Rows from block 3, named by matrix and row number. Each number is 128 + 32 x the weight over its row's rms, rounded and kept within 0 to 255. All counts start at 0. Numbers have three digits each. After the name is the row's rms in percent of the matrix's.
# pw1: conv module expand (GLU, value and gate stacked) (model.blocks.3.conv.pw1.weight, 256x128), inputs 64-127
pw1.58 065:103134158173157077097141139136064152094118146101101078099140099187093182118093138050125183173128095137201144156141103137120121122156141095121090097194066091127187092135117107112127110121186136
pw1.59 060:098167048181132020103163114133194141109163095144099159094084098089151159150110084128104143116173106150130177120138137116172120097110096136074139167147190109154101077129188163092141106098123134
pw1.60 066:143165152141141146142110144174096091096152122114090139136164093129081101064100116119118137114124197141097221113139087139127111120146075165164104109115104124108151127150125123130119145179144181
pw1.61 105:098123136143139121165162099069146104178144100152122125119127133141101136128115149150089121121149143138113157144173108155128052121151117128117142173158131125175172076158238141119139107085144116
pw1.62 117:076147107122099120124128157045156085136150167139213092144164130133094136120126115127135130073110164125128180098105105128090143169140089058160120134095151117158156131139128133116122160124096161
pw1.63 117:074208068160130131136129163132198094129159090120045085106119099077134126097113094102129118123123161131159106105092086135151142147169180137169138102099120132118125193091133116133111135140151151
pw1.64 106:140094184102138161068102117115131135155104158072161072166115169185133144098123207104130131116065095137169184112117119126124165149109155115146131154091130159085181128138091124090106148158124137
pw1.65 115:153129161140131156107054122119104169127136122117158117192121161163108096083093154125109078095123110142132195094164104139137124124172169113137149122076191102088140161109085156134126105138124136
pw1.66 136:110071133122134094120041106136154201180103119159155097207107130189136129149132162158084134127177139138137200160171138122109107158110170097130130134102166091144148118148111146114084129074122093
pw1.67 125:119113136146119187148140123138131073081096098135132168147136139177111177114160138105107156157106119151112092168150146094145115205118106116205106145088124140182160151216174148135114126222069120
pw1.68 092:121139086145087132121158133171182150151104154129135111128136083149087118096136129132185146138168122110143093156110152170120142182089089105136079178123066113168154124196211118122114117098136089
pw1.69 118:102154091150146143148154114103149175123159133067103074181099098155098130104157115124036151093096124167134142131132106141102162150104151083200079135086057099132165161085181105158105170123131152
pw1.70 115:125137154150109145138109160110131155104108083101114125125125143110116088138131132148237132136098123103173170119099102123086171141163195135192085072164144154126125116131087062098121095051142159
pw1.71 098:130105223119076105090164143079116092138092102107105069132168143175129036152148130170096139159102142118164101163139130115110134131161156115098169071166096188116095124120088094094129163108174147
pw1.72 095:110176064183128101144178175133232140059198106089093136106158084087116128130164089170092156143119168081149120154099188095146132109095115110062052144115121114132152133093162153151138116109121094
pw1.73 076:113133130117136113132078129141097177213149096123210114123129169137143143151124105142081198084170122141107162124168140133093157156086154070226115108091135145094138115169150147153135173160088202
pw1.74 071:143163160097113167161153142105109124089121112122139104068188064133118091148120153153125047182119117160109100095136106144136134151166148113136110127127110133122107157167195187097107108137119119
pw1.75 085:127179119115116135135112119106089165199094177060165100146108141157125124114124103106092151128107110094212127134102137050131197096138080146101154124036152108071161130104120121137119165143101166
pw1.76 108:165106183131155152133076077126084187170141103142126105087038122104102105052113135111105143072150072153113147120145156207138111157193139139125146136195163112113135145133086162153151095148103138
pw1.77 074:119148176071104136118157145094045012136130112102121146119137109126134150121150072147100092139089177143107128129130114118113093138183179127166135130165147192159142135121134059129088183156134161
pw1.78 111:109095094136133169131125113103136101163101148156094136139149116122104163098157154077222115124128156154026119126119207099190094134093113134132080123158111100105148145101092136069085109129113084
pw1.79 091:152104141099102142166109134164128149131089102115126140113155107159142154102119172139143142150087121120123094120135153114119148147121155101056069165158161115104093146170126150110180134139166101
pw1.80 107:171113160113138122056146117137099163136133133112139139131162164130164068159115128156046184098135147070127125139149158127134118157087167088118149109154111146053109104108124120133139162182074127
pw1.81 056:148146125130181076099104108106121155102125140114154173122103133159111120134110167114089154135132161186087142155142094140142157168156168085180129100099113070054133085152091153155127113162130151
pw1.82 103:135144175123137146106169148096083080191141059157138130106084166109130134112071132135129086070124106090133176117185087153112164113155198143212150121111202141112154136152180109125169129144179148
pw1.83 085:110131097083109124128163155073153091107147154099110154181139142094143091139126125159112122136090166089130105137067121186131084100090162124081129145187131130102106144090067118149127128140127115
pw1.84 104:106090150159139127141087092157155216120142156099184092179042128159106114158162156107163099075220057101092183115158132122102133153110111134144162083068185142122150091108113116110116133093120089
pw1.85 074:125125089155149178100144098181066130053084096138142135144134088100133171116137134067056119117119106076111161132161137129188095120126144081184172160114159096100139178108115121126147071178112106
pw1.86 105:148100122167152096119176118182136118100144050122102196109225079087132108158131113138101157112152158093104093111138172111180117119123134137083196120199145091138116148118069183119127133151158129
pw1.87 114:116154072170107167130061118125083089115138133177103124156122098088095144122128122121126164079135173141090143117108098121160147144188121160190157110016141066180158138159204108147117118131126153
pw1.88 121:130095180125123126099203103106044127089084176132131124139154129217124106091158142104134107161095112138152155095094158149130160139192130158154180107139127080080154122110034124101124152146153165
pw1.89 082:151162097155132117125103147122055121169120146160078133147183124091098125108092151163155114050109136075136164145089089129100181115168159124134133087062207116096112157113104084175099080070177197
pw1.90 092:120119166140134202096164113089106129150130166125111109121114146152098089139122134143040113125160127135142081111154104141080148186192100161142164144184094170125159126137219111132121149165136149
pw1.91 102:116102152071156112118115064102146201166159066101136067115079188111116174124135166101043129113105092127129143112164110134128166133140102160167150142079162128151133132092082139114124155122084134
pw1.92 111:096170089117165138171117078115058175102197107123126206058080114090142160145113152088125123084120090141092112096137108103115139136183136155193123145084173127162082145141205122152147125100107135
pw1.93 095:177154024116134091123042174156166188122145106143158146135100153161166138140090093123130170144128090122170149120115123121108131089094136092036162100073072189141085077114152120158134136106085114
pw1.94 090:121109183153107033141041115135136100111087078168119175116178126152141179150120158108129121146097097109127139124132139099145096143132148143116153140154153116135165182133141135165087159136101110
pw1.95 070:140122195109140121115161166117109101184152122147138164162127135073123113085098130173157117086106124108099101130104068100090154132156173161114142089154121141094109121082159097184135151139150191
pw1.96 083:152069165150133125076172125127100146131089137136126140176128118113119103110095152124048121100092164150133127090128091183121136116156125125142193098136205113063149153158116156127149114111200137
pw1.97 089:157115123120117141154119088113103245185158054094103082111130148091170139126125107143047156136146101125170146158141156130140067142078146125111135181169125128090116096082124156105133138098100110
pw1.98 076:149168128125127124115074193145130086190111097087157137126121131181131073121126160104130170121107152097170117150108109116068214081092144151155110077112113147091114070098137122125124160141153161
pw1.99 113:136146174089119135146089103114130113059135123110166083118104148141149171167144113075127056182090107160133135100163135086161163092160108099112116132106187173147174112118082131128103129134076111
pw1.100 083:122107126113130183100114080124092176132118106153192154149090083094131139098107198143114133047148074136101122135193139153069112181147099112133059153125149101158121127219121120162164108090111136
pw1.101 105:143128103101110076107095133093125093130153066162131102176096127182155143132121138176233108094111126152095110146145140097091134094100151136138143062073175179192103129148103097061116094056124115
pw1.102 098:131098126147149055130015136174180173181141175117177148156097128150140131145107112171189057125127070080116117080132123093112119145136132156037191078085165141109126148104156139128141177107112122
pw1.103 112:117156128112115180141118129092072188181109095139067153140135108083116155114095111101052114128150155118129158132174116129113128113157158099201134091076154109132091161133116089120090083117121160
pw1.104 067:181158131102133107074115167147102128090155102127151158142102053111113121082094135120127112124142058127160114110159097093159146082086109178127133142109189111116133063128131129139118117151154131
pw1.105 106:165125200115119125125122124116077135206167053150107131108133092060142116151132126173167142104135110084139107141163119123136143081113152119098136125132128122079083106089067128106116091106183174
pw1.106 088:120133070068127082148158167119092192174118150090123052170162143146145134125119126134096182169150120152139206112156063162088143110125160131102108093145120140155103153125195082107139178140123136
pw1.107 120:116169098135102114174156135146144125169141135143106168116104124050139173117149068096178147122170116148101144152076159078137115092090076146100125180119132077146174130084099162136142138075118117
pw1.108 117:080151097166119181146163111169144139093166155110105134138104108177115156106147108106028082101160097145102141111107182083157120162166069159174136165152148098177145150156116138109112117107132131
pw1.109 092:123145143113165003095120150140135194178093124104116109118071109117092106074121166119127156130152233135137146120107108158086163149105164106156100116076124105163170082060105118156079147088169119
pw1.110 109:128120101110145082129132161150148162087143116168105160112096156093154131207125135110168115068160162075103099129127117172125147117110137130114103155100152109118083112086100146161160108033092141
pw1.111 072:078161130080122106153161145154181152122126150114099082163136171154106134134130113115141071103190086161144134108108142159122154133106124167169058149102063152112144152149164074131126162155117123
pw1.112 079:110108100144081198136156128141155120078126145140180180168143108157142115168177129168090158095129154162105049133175125142112171183146054079162144121075158123164108156210102180157124100178103124
pw1.113 073:094120143116123180155135159129090163109123082088136124105172186128084083115133153112123151148114113129135057174149089147088156226123162053161162113171134138170125155164117112115087153105101159
pw1.114 096:123133141125139149068150136128160110135165155115113060149110122186110101137122108106130123116133140164158137104137095159096190118218137121182190070127108133103162168104131089159073163134122153
pw1.115 085:166144097140121103158098167167164123116113079143104166120156104103139116149129119173092126176107204092153114166175136096108142137078175093103078108114174126100101129163172101120117105214132111
pw1.116 075:156130149095112112126188147145099037159143098138129148075121094142123172135123091161176163127112149095131097137116143116117127108100072168037107140168139136178141117152148096101152143185125094
pw1.117 075:166082117120102085125101124108154133135085145145188160143088104137150133160145184123110117170089165128094114116189124115109128140111077100123151062081118150129120094147149138128142125137076132
pw1.118 113:124110125135114180188141119154116141102104146155136173106138137024147195140156127088080153106138084100095093097117089152156101115109147153096110183161155109120124200096119130199189157111082136
pw1.119 121:101113128140075155148149192115116056141092138139089123148158098117092106077127133134074092097101160130119130105122119139137124153126142154155082128125173100101132243138150105121124106144176145
pw1.120 090:156113126149190018091110141159215080104148098137138107129173153135158149103116164124124113161143178104160108141174083124080122115090157184131177115129113066113151090117141137143131143111170192
pw1.121 103:122113093148086169146166126134135088093104170134099156146158124112104171132146105085103123132144173172102104134143124141155142172126064086176041162072115152136171150193167138131121111157111136
pw1.122 079:145117116099124147159142168180147071103118157113167137173135084148142097134123164143229109146070117101155145109090095174155144072065158158088183133103119140047103148083117155145162157168145115
pw1.123 104:139101139141114132132044081115198133142112168109178096181113142126141119167114149207159132165146103098144109150150099127101159160139129070116124127088153103088113134143083161147145174172103131
pw1.124 073:105124102137105135129167166120114163055067098137166142143141111148128170136127150091131149134135106126119183104104115110109161154137123098241089096129121116176147159112133116132094151090102068
pw1.125 092:129154144169169135135117159108071116193122137147128141159123093102103103109106113122189120120129137108091197113097107136131141129147163109174056075083171118057114145116030105108133139076162184
pw1.126 083:132103105121128078155125122146174206168136128152152132120090111141143166153113113098141169145228127127097079172146159105175096142077069122096141188155141082169144077146127187131115146061082060
pw1.127 114:132183103083125135121096094107106164150135164106135076139098146143167113159088082131159133124104126149200219121145110086126136105161189063176165126109106158135152138110151085105111162124099093
pw1.128 127:138140128118140143120155157081078077206108073138132116116159151112117131119080160178169122128110107124084197128158138181099165073109162184164107078110182138127115105120187075090114106067143190
pw1.129 108:096166084122139115112075137119164045142179157124156079131137171159130171160148118103108143176102143128151093116086115109142161137145089147153204084089205184136205133144181088186063178180096149
pw1.130 114:106154160099163096110165114167112144084097134107147153134102165131152080161111141148161144126103145134108123118119196123087099129124209077163188076178104167108118091130093118138155174146133104
pw1.131 111:139156133135080127104150113083132156188148132103171079150098111114105097077136162125148121127141078088209173148121132144115172139135064128129119130107125078133144149094080147115130144134141162
pw1.132 098:155091163139148187128066050125143173170109134122159137143116094110149144096134138147105114188119168111082089137160109080145122166178156063066152128141132118108122165148113145143164156169084102
pw1.133 112:186126191103157114068138126160086182160161176128103075107060146145137073114093100177017125112134108100200170129146081118082149099116140113065155104176101175111105065104170108103120103143171137
pw1.134 148:142130054152129096147089136122181192176128175136137131096136096102131153132136133126134187178140095167102089145133174143163130146057080139078049189134097084116121103157087146137126094099058112
pw1.135 085:156108165095165111094045090121143176115120190097189099112068100177126172106134075140133108143136091148084114080140107122110159135128052074090163111130181154146145182145063063150157171107078158
pw1.136 119:150177123108106104124083168175154132117121121151137170088159086007139146144103110165221134131112160110132119132102122110142105102089125147115058118107111139137104124120062087112138079110114161
pw1.137 118:122141084213154133140062155125181115149109123131095125104121103187126112111109123103099133186137105146183093153161119123128137170159127120151116127131164091170165157159198145139058093155154162
pw1.138 122:107110097109113127134142147080168138154131122113153100134072139178119113113081155087216121158133104168165162118136118157093109158139128135193087079183055154189135127160124116142096149133163153
pw1.139 103:117160123138117152177101122113177079160160166151106124114122112057129142155102109176118091128137149133103121139173137085132060100186110123125115175167133089150124153140142150123116111088095108
pw1.140 043:102130084138123079099129153119164110155145083159120127095098099106121140151132165108126167085148160187042092157163123098105109151152138092192138122110107097162172114166117132148147140136126129
pw1.141 134:162114182101111108073106119162106156145102138177141182140167109120106094122122141130050168109157110108130105159159160152146136195117145049071129130136173120105145139154075135129126119216131102
pw1.142 112:137150142057119200110107123103109111088087129114137115115165138142138174139160158115115160181071149145137113139144124108131164110101132110123095094148098201103116117141130113143127129147109120
pw1.143 090:107142092171079110167202091102125147082126149151151137172153145144122136157144165140101077127131108144091097116151138109133151133152160182140162143085133076159136158111058117121151115050092125
pw1.144 112:135124092172073156144085179155183118152128107153117214164133099126107059115094136159118096135099213099147153128158100089107085142113170129134085142061105079117119151151109133137138105173139134
pw1.145 069:127124133158165179148149152146146219138163083143086150140114142054114131149112141137061098085176122072089141128141159123176063168122114143145172183147104046161115112119142207147136136135102142
pw1.146 102:126024218139092174099098146085089069164082181159088090177131113160099120073127175094115097125100150141131135140139142120110113133155140166198125125097182169075134118135118117117081115095154166
pw1.147 090:079144141117139126128149134177201166155137127127132138129106134119108114176116110152070160114133164160120061160157105157103087086140075100096135142143155141226130172127127147155042142169092140
pw1.148 080:102116152137116107163061158157187093176127137145152119123126143116122161132135180163124158141111109135117037145131065082115142132111087162109131129075131114146082164189149128222091168150111160
pw1.149 093:134084149124113148106143075103130087181172155180156153119102115125144183164163127097113131176126145171052159156164133105140097160119079146123108185125111140137164107174173125161120134162101142
pw1.150 104:112107139088065123124167112069130082146083149173165125170121155113165131178156127127145097144119101145107140106132125139161108162105096105163097179073125133091084168159167084122136168143057089
pw1.151 102:099132063187121076174114109092112094122132116171083159142176115149130075137118142178179117169179144097104076138113175138146081133117123174108111132131102086146077134141105112098145091076153119
pw1.152 079:117048141116114127162162166097138076090068100156116184097138133091097135081129152150075133112143187138111091120170083109144114155147108113185159134141121088116118147163191139167139112163152113
pw1.153 133:165122151107136103160173138141087186115127081146089193085127115000139116126126140131201120097132144085103138122130149148120096078126162169071102092150106078109085096087105147161165122058136145
pw1.154 104:130118096113176101141194116147100151096182081133090104095053171089147150125122125101094131086168152107151169110161084136142107098107171105142137143101126121163105188102161132140175130141079103
pw1.155 083:088085123157120172128176145123187111108157114166109190173165140121112093219139105106106181047104137104114087145136083138175094144141119079117109150152111083113097130116173210171135125119169155
pw1.156 107:129121057129112165144136134093154144146107179128144158163112092116080182092119184147166156141120107177102106110132136145115128150147120097188087156054104092161147181161144146087120123144103140
pw1.157 132:157140077132154043126064101135128182159141213135132123128121159114170146128122133095154122154152087150125147111153170121121113076095110134066141182110126083143145083104064112093135101051067102
pw1.158 134:132198101119109099116150127126167193043114167106140123150103149177155106138146102170154131119134112171164108119146201125089112126121110100068098127193082163167131044120150098106111090105146083
pw1.159 161:125141060123139101095133171160196172132142243091181097159114130184132103121122127127118141150148116171137095140116089163062172144036110097108100123140090120093096112144144090133112116122076113
pw1.160 109:109149076157116109103107146150180120101114170090126060170096108206125170118132101135115130078155091147151104120112107142078188118091105098155090136087083147147161162161183068138108130134157091
pw1.161 086:092103072089127145167216148060128086121121120098091057142171124147129157149132123137124155126135115169170103094072077176104127123137084140139140097200110158139097206098131101171143180133137117
pw1.162 090:135125139127154027113088113164099181163142057124106028099121133111154131119112115154106132101163123099146173126096082097134118111129151109110165096087145143157154147088095122167110138126153139
pw1.163 130:133136109098114153131172139076106144107108112154180064165146113140121129072102141117136084113111094129106206139143120132109104159138139066221084128095135143159121131154158109108124127174051130
pw1.164 080:111130111129146101098102146163147099128111130108099099107164127138118145118106140148158197067190109113136113129089101123103138050113150144151181108164074172105080149053109130142072140116125168
pw1.165 051:109122098174168079089096087141170162137133120117129122125123206163134177133116118075139169126143143119110086136196120105136086135133110091120099117181071135129102127153103092155191138119127073
pw1.166 088:123130117153153132144138128131182174099138148144113164118106154118136099138115077156133097125159058116198165135158106151092086157100110117174131109144108104153110127113198089133121105098120200
pw1.167 120:140146176085115152119147188069083056198111151081127093102128160206104093115139157139076141150109167144170115154093128142119178140139097147141142108152133139107112087136141097098110123139159192
pw1.168 114:104176027161100116145071191144206139090134140113088127169156079111128111098135125134131154147139094150111086128113162168150122174093120121098107143133109096131110153160083132129107092106087098
pw1.169 110:174148102146095117143138186144155144129112138147118133103145119089146147204077082152140156094155149171112101101156074115101097109102129076150100169130087145157124130187162121131120132088129101
pw1.170 086:134085075150142124116120126135065115159194121149161172140149120133139121154105165066110133136129185151062173138212101115148163099104109078173130147073160075140127107133180136132143115151087142
pw1.171 134:112088139135135083158074127105209136185113076182142151162117114099091141134138158086120113177121102157080110131155126188134102137106139145129044172116163104140127123153079159112098127060120108
pw1.172 093:106132074135118130146027136115214092147102132128134126083176107062122137121163145137052168132124143124120149177191117122137130136096133139171107143143138080103167159125163109162076110159060157
pw1.173 080:120067237139138066101077112122153162168138122158189107105126143145102109157156096115084136154145079108083129112134140125148115163095043145125140133126205136103167160142083189153128192119122132
pw1.174 137:130124131149158148150172118109127037132148062178116152130154118105149200124115100145125126148096170122156133127151098110133064135166158184147092146174096075163124175132130109172145129104115109
pw1.175 077:137108158096116132130145070128070079077116154131140114092134109155146171131146178093184123191080138163110083134132167109163151149117134106177098098124118180132144154141101153129148144123120122
pw1.176 108:124146164149156168186079115130099154118137121150117154139170145111116103111092120096054149077153151089115219125112132163126104182124148156099165098179131125163082150114099128139184156100164126
pw1.177 105:120168128116125173156049113149105104175127100089134083136116210135146138149139109197085111104161099086161162153100103153101114102145171186084138157138090179184098079083124141074164138106142163
pw1.178 124:148104134131098147149169064116152091140076104164117123137112092168113175076118164076144121186079148198153106158160139154181138131169091094159135131072128116131174114171142131067071120193129161
pw1.179 148:134201063117125140127148152160169087058151189098157109153152099128189145130193104124148146149133139179100125140106152095125143115083113107137067148123058164139125078113128106113106117147079063
pw1.180 080:149131070139149216153183085102075160144147071112111161116130122048133180120135096134056115142131152122114112125124110120128182117140086142160124167108084090130080127117128151161117123165085127
pw1.181 094:136112171142113161095146100124091144105107158127128131127149125136104156088142164080047115179162121122088127121082178125166116140102072130153163087155128126137176138132050160125143126113125090
pw1.182 104:143150151081114100088115172192118163076135216107174120140100105163128134118168175115086168175087094150164112109103109165103150132103115116033043137137137131119123077126113129155114118089150110
pw1.183 065:133150122172102116176153157129103024121153073123072143153141141044123124146134105129197130089118130106133167151115131081125117096152163132172147129099129109097130171142168132173164126097134184
pw1.184 098:140126167119164125114156125140119149179147167113151075110135142116120097127107099164120127151216125110110095143095105160115115179057099168044128165196068137119118128158163135152122178212118112
pw1.185 094:142136158110104124118073117104140119088083101107097154122166160113182132175126181146151146150109117097148102161133144114156119112132158122124151101085093176131109140122108096063112111149108067
pw1.186 052:133163136131101120156090053116106142134059164173095106161110126163124147150178075087142107112150104119138142142125072100105141126136124098130124156136117131123084196160201081121139135062104142
pw1.187 052:146077177087130206167095135160115182102131134124103099162139136170122063171122162145117062141087137126138081122152159085099091143115154118152140122087086119163141167094057146154132167069119091
pw1.188 085:124113115125149138080073078164103168135101163133189142153097111157168138165125125131137151138124090133116121150154100115134134117064124115108186131152132158157124033144151111162106113163158137
pw1.189 088:104137184103118100078141105130171144027131141137156121153068137176116170162199139100155128148132138120126151147110151136136110095108130166133121086063093143127160101083055116141070123193085143
pw1.190 117:112189065173162122155111144156124173139157112140118151115141119041109120163099078117093096062161137120081120101148073139137157141145118130129168148102143089177134179162182142167132095140095159
pw1.191 117:137163197073139113117053137113143095095102159106131077115097123138164101173150128138196137159116155135136159130098133170097084092109143165098116092158094163122115144097090121156117158132107140
pw1.192 129:142106170082146105110142122123079122100107158095144061130140165146132132089158187108101114169066119146164122103083160189156118143126149116099135137189146173097145080092045122111111127125161107
pw1.193 125:098114104125177143144150099150112142110164070153081153110119126164137184100130129044125090130112196138103139098132143087143128097183145167201082107070111126151142130148110127170115125126148107
pw1.194 111:131182077174126157164119148150114210092165148107117160101074152162128086148135073118091194116143084121177078132117136126109158147120106129144152120140111137189123124101236135150129124151111125
pw1.195 123:107119092168123136167179135153158186138082059164082221120168153060141131150128121124171152108148134113106191124097166152153105122140096123165155111228126087135108104107049180129141119088138115
pw1.196 088:104106167103131141113075143150099102096142107167175148148154143076108114141109171094116109139086131116102148085164075145119118144169207135222112090115205148038105162137104097131115132103146165
pw1.197 131:101164125095134069119050151138174098083096118096130070158151140142112146145114176135146109123089168143174144086158063156097175121184183117182115092088156111115141132156101101128064118111153125
pw1.198 116:117166156117144156072182160172134102129112133161150173156089193134117126143140135095105102067131100131124196115147089161134135111109143146166083114079111121097145096128121126123133131224140137
pw1.199 112:148152148116136196129090155086101126119107133148150156117138102121165044144110133130190177150132110100152070147137088105115179163163162090137105109114131144128083141167167112124166122081106119
pw1.200 099:131143127076147114108144172089082023160132106120115106133119137205105193118086138127138152134107171164109146169161087136085136115150124173202145106074139160123155183143136070113076129185142162
pw1.201 094:115094089141164099109054099180160154079136116144138106164159122134127130113161134114133096141170079073087130088152117102152158199139146064079170120135181129153122102152118142152125112119160086
pw1.202 104:144147148150125168183149148146138129130146072144171170160097145079127103133132173128150133058116112084089134115140104156096163119080162139140106127049185079100096176095147171176187167067065152
pw1.203 078:138137103112121111148040110138092151135150119122155131111136112183147107141139130120067113118113103128178153145153121053127136141153129074202153109097084124148145138159052186127124155164105114
pw1.204 086:149166173122132099126131124134126227162167036134120109107067147151132138081116106146083148105151056141157172150136091153096145143129095164093114135147076124161120104120078135176143145100148146
pw1.205 084:130169068163137107158177117089082096108157152151134199103136157085140184169137067073054138104126126127130158085106120119154071082119085173112133166135211151163149083109195115188153123068134101
pw1.206 091:187081182093105123180116125101089149162101155136113104091150129158124127130119116149080176168084144121183131141170087165115124115113114141135106144162059089110103093131161110110149151141108146
pw1.207 093:120112188121110176108120154133120132151136129088094105103109148169105103107109111127103133105154132129163173145088112120141136161147124106140173154143067144132151117120150181082135165148169153
pw1.208 109:143140150095111070096186135125139145069098139119130136097172106148147104126117162138180160139138136116147112134118183129142145160083147116095129147166034103095126126126077165049131134147131044
pw1.209 055:126136132090176127157105126167133143126082128103142153131119071123129065067083160118173047137137164133131151093160134166154162101136191114151173102119123113152155125128143173144129141121142118
pw1.210 116:109091102171109182139169109121081100114136111187109196130195103152142126162122149123081136115121138144079066132146133119146132132168125164181173116156188072169128162200040160163144109108173147
pw1.211 076:084135063148116178167132170157114089062157138131132166165127095088138151103151063152160150084160184127070117144084110128155116096083136113161139143131105120158107158122174151169128155169130138
pw1.212 089:127115125090129072134113099105109179123097140118207093107093166119139159160130178116157111140149058146102109092162157150109165143148070104160108156087185154130149125154094076069141101084079097
pw1.213 079:149124126117098095134110128101104139165157104143143127151120107157167093197126115176165134114180099122114209127180112145138050145133090173110157125108070134196104065158173140122169147092117155
pw1.214 103:111164112103142119161120161114071057118098082155148099126138129145129156113128174086184163172137158136114151189129089184133188099105140087215088079030110145127115131142158109138096106137106150
pw1.215 109:161087161099177092086111097127057177127157160103125086090077121208119063122168140140123115160136134142140128176145162098139108159134090107070101088214111156126139069141065128133117114155127137
pw1.216 119:151116151123136122093030134176120233120109148077140115115139176190138080118123105143130135122160091118163088176133173098132169158099162083081142118138091168092118129140097136069128113152106073
pw1.217 095:154118106179123089115089132130108043149117123173122146174234110090136144144140143121168090132114180084131188107125118061155152074091157187098182071089151137067099106141160058153130114161156176
pw1.218 105:142107096154165145129167095124165124079150086093078143123152120105086107132124103135098080163160078128105153097114103115102127131103129081171129163079130077131150132128077120136112090125131095
pw1.219 086:083078176112119203127145141132101190098107135154148153101136100161115158161114134086122179102115102160125136126141118103112136171143113102183134106129108166207141065183075164106114140188115122
pw1.220 089:112088152128137115067041107147081170044107121107156102125103162170104150101125150098141105175126108127113114118123141140151150150182134089095141087148187160152153189136030088122129114151133178
pw1.221 090:086127095177095243189108139133177150116112053126126179150153111098099142113105120143090127108113125089125126126132087129131131180138120117194114155122118080163129202147098166142132118114130148
pw1.222 109:095184098155185111142140102175175096066169131122139204136166145068178102134159105104120127175140108133104145126087186162152092093086144125076075099172088163100109108114121142120157097157142130
pw1.223 077:111183140150117088125131145130112058148123115157143134119121158064156111106145065169095103149098162145197119128140067129089152076123174156151086094126163147112093160109086060116114124143130189
pw1.224 083:164116137063170070079125121129119174143168135097168100104086119181140151195106139114157154163138091126144088140168130108118154113090140121108146130148071151129145121120157122104102171123121090
pw1.225 114:111126046170123092159142113148211145116105165139110146119140136122167150120158115122182109107174099150087127121088193093173124116092107134077154191177074123150127134086115132080146095086126067
pw1.226 063:145108184092162070083100146180181119140111184087113132108165122122096089084085170123126111120092225165097158120166119142139147111105167138145145126180062116081132158115063094165125163195159108
pw1.227 087:125175080169157107106190184128164117173165109141076131104139129088158110098112100127132113129147138111136099103078173162139101124105121190118125115131099122154113145102206137129188111128183092
pw1.228 098:144189106100166084162079138131185117153179137156109122140154114124130159163098082121088124154133185128148141111179117085131089071083162185133093143115141121114117179148188074125122111130105099
pw1.229 084:132120152160155103118168100204155215079158157103118125105136139118111109134165081101081124140150118103149176098097191103165112145165104086035133151139073147074129107115049175104110136125146121
pw1.230 105:147191096135102108121177149128201116158132136134135145176126126129146177115158132115130121168150194160101088151126180126145171128070059115144032176135134118174124093164120100087145089100069130
pw1.231 133:120102236103110132082107100113051156131115096174130156163162107132087112093109188121118099145085208147114177148176132125123083134162162139178112100117135096087148052111091144133087139148157146
pw1.232 049:135150099138132086057119147143212140043123073115112156146133120111121150089146116113040147136073171133135151137158094113160145129140144158200164117137138153149129103116083075122080125184099110
pw1.233 109:105181180127170114139157091110093179192136109103178143144076184073127105100090135170116094150123131082128130101158095156094110166167126174119117150129152116124123140088156106185186157161142116
pw1.234 133:123145088141106113105145139104160103102153190144104044162089087165116136088162108147131071121127119162163094120110112124094127147179123087153093174139114093135176180140126098157130077122158132
pw1.235 087:126171127098142160111176150133173107094142147113136132137102114220133108100140124106024146174112165128193118149134115095092141144158142159118119068189065169158126149155112092148124134184155128
pw1.236 109:104105113121092189116112146121089052109106146132129159142156125165157129123124126152179156133092186123140089156081109096138164168079184070131100099065094194101172132172147125085115120157148077
pw1.237 104:132083111123117141150202103102137132048109144138176140120114132146133141153116152123144153162117169190098069123141094145127133147163076122122134174168098107198119145194140177158163117162092163
pw1.238 149:111101081130130162145061112135112144171106121140166121191132153126176158125125112137160144089155068143098187100153123115093077175104133126144057152065151120133111164141197094134164142088039078
pw1.239 060:080128142104134122115109050108143197171146172130155163171068128137073153083128178052173108130103156155109146149145154087092102097099092117142082130121108104097164134118136101119137131122134135
pw1.240 081:132137076156126110148225191129136066066166120137091125104133097120112090056105135082172115129057142142144124129102151132122097127131141164170125080147086138113137110122129141127126127102187149
pw1.241 083:141132162152109108181160092111105113126100090134106119155124110057074075119150170162181063179088179160156118121150115097103116154140154152130152135089145102157137130093118131112100113077168143
pw1.242 122:116112098146170064142022130141145174217150102133105084121119163123122127173109129135103149139119154137151106140198082124107164151142144112139119116118148149182109140182204085156082129153087157
pw1.243 099:144119113140148119140000079085138191189107110129122135131104139081121139123106084140108156104163131139128161157205104112085148128148147061104089162119147092171137095135134129148127137089098088
pw1.244 072:123131114107093205155141127124091098148055075126083179083167108078107133065103094178096133112106128144160076165108122130136115135105124121212120156123134111113114118132195103167107131211074124
pw1.245 103:135195038156119159117223153150172111069145117140084172105154089094111144111146109125150140090112099126136136130082169093138155097114123169138098146164128068147142158110127119134151079100134092
pw1.246 162:127148131130107101096146191177185039070095152124137094141188087181116141125126136119207152155126159131167137154097136129145200105107118120126100106115087133153152095145074104072102086100165119
pw1.247 105:112105154094129079143190139123178138143169067132079115120141123098149129164141070165108127121130188091127146155130116118111096112072149132102149108157116153120092097098083123125104167105160140
pw1.248 072:101089108151114159118138168070171129147109124124087109149096103139109155130187163136148122131089141150075132102098159183106138180136159080157052124098131137150130133159073120117092132151070139
pw1.249 093:122146103104114197120058115114149117132111171135200157164092137148122137154122125175124094147138076139121068129190138094101139156117123084167124125104246143150132143168120097130090114125067119
pw1.250 078:137120148099150106077091093075076122137115129124194114139144164162098164139159209133071156109135154149078154167183140111153083121107091101155118105119199166147142042153116153105107108153100114
pw1.251 092:107173152121129071126091112068161102167116160118137113168151116130136048161144111192186109141149166099145128183100144166141174113084096089090162105101154108085089068142110105107102161096125195
pw1.252 087:106129097150149078105087109131102126158196071114111111094171136174132122136156108131071116122153203116076152121183167128142109131141146128147109127123088098118164145124098150114162138087115120
pw1.253 091:118143101092115164154156144078133107176176135078128087144061125064138056100122114128186134159148130144143239148111118123132139072112122141163081134075088150103139133077109064122099101150108170
pw1.254 108:090222092191100114146141187112101073094174135134109128122149113084106137112169104125089120094174124148147174118053110118127128108181065141169115129092111136153136193127126121137112099138157139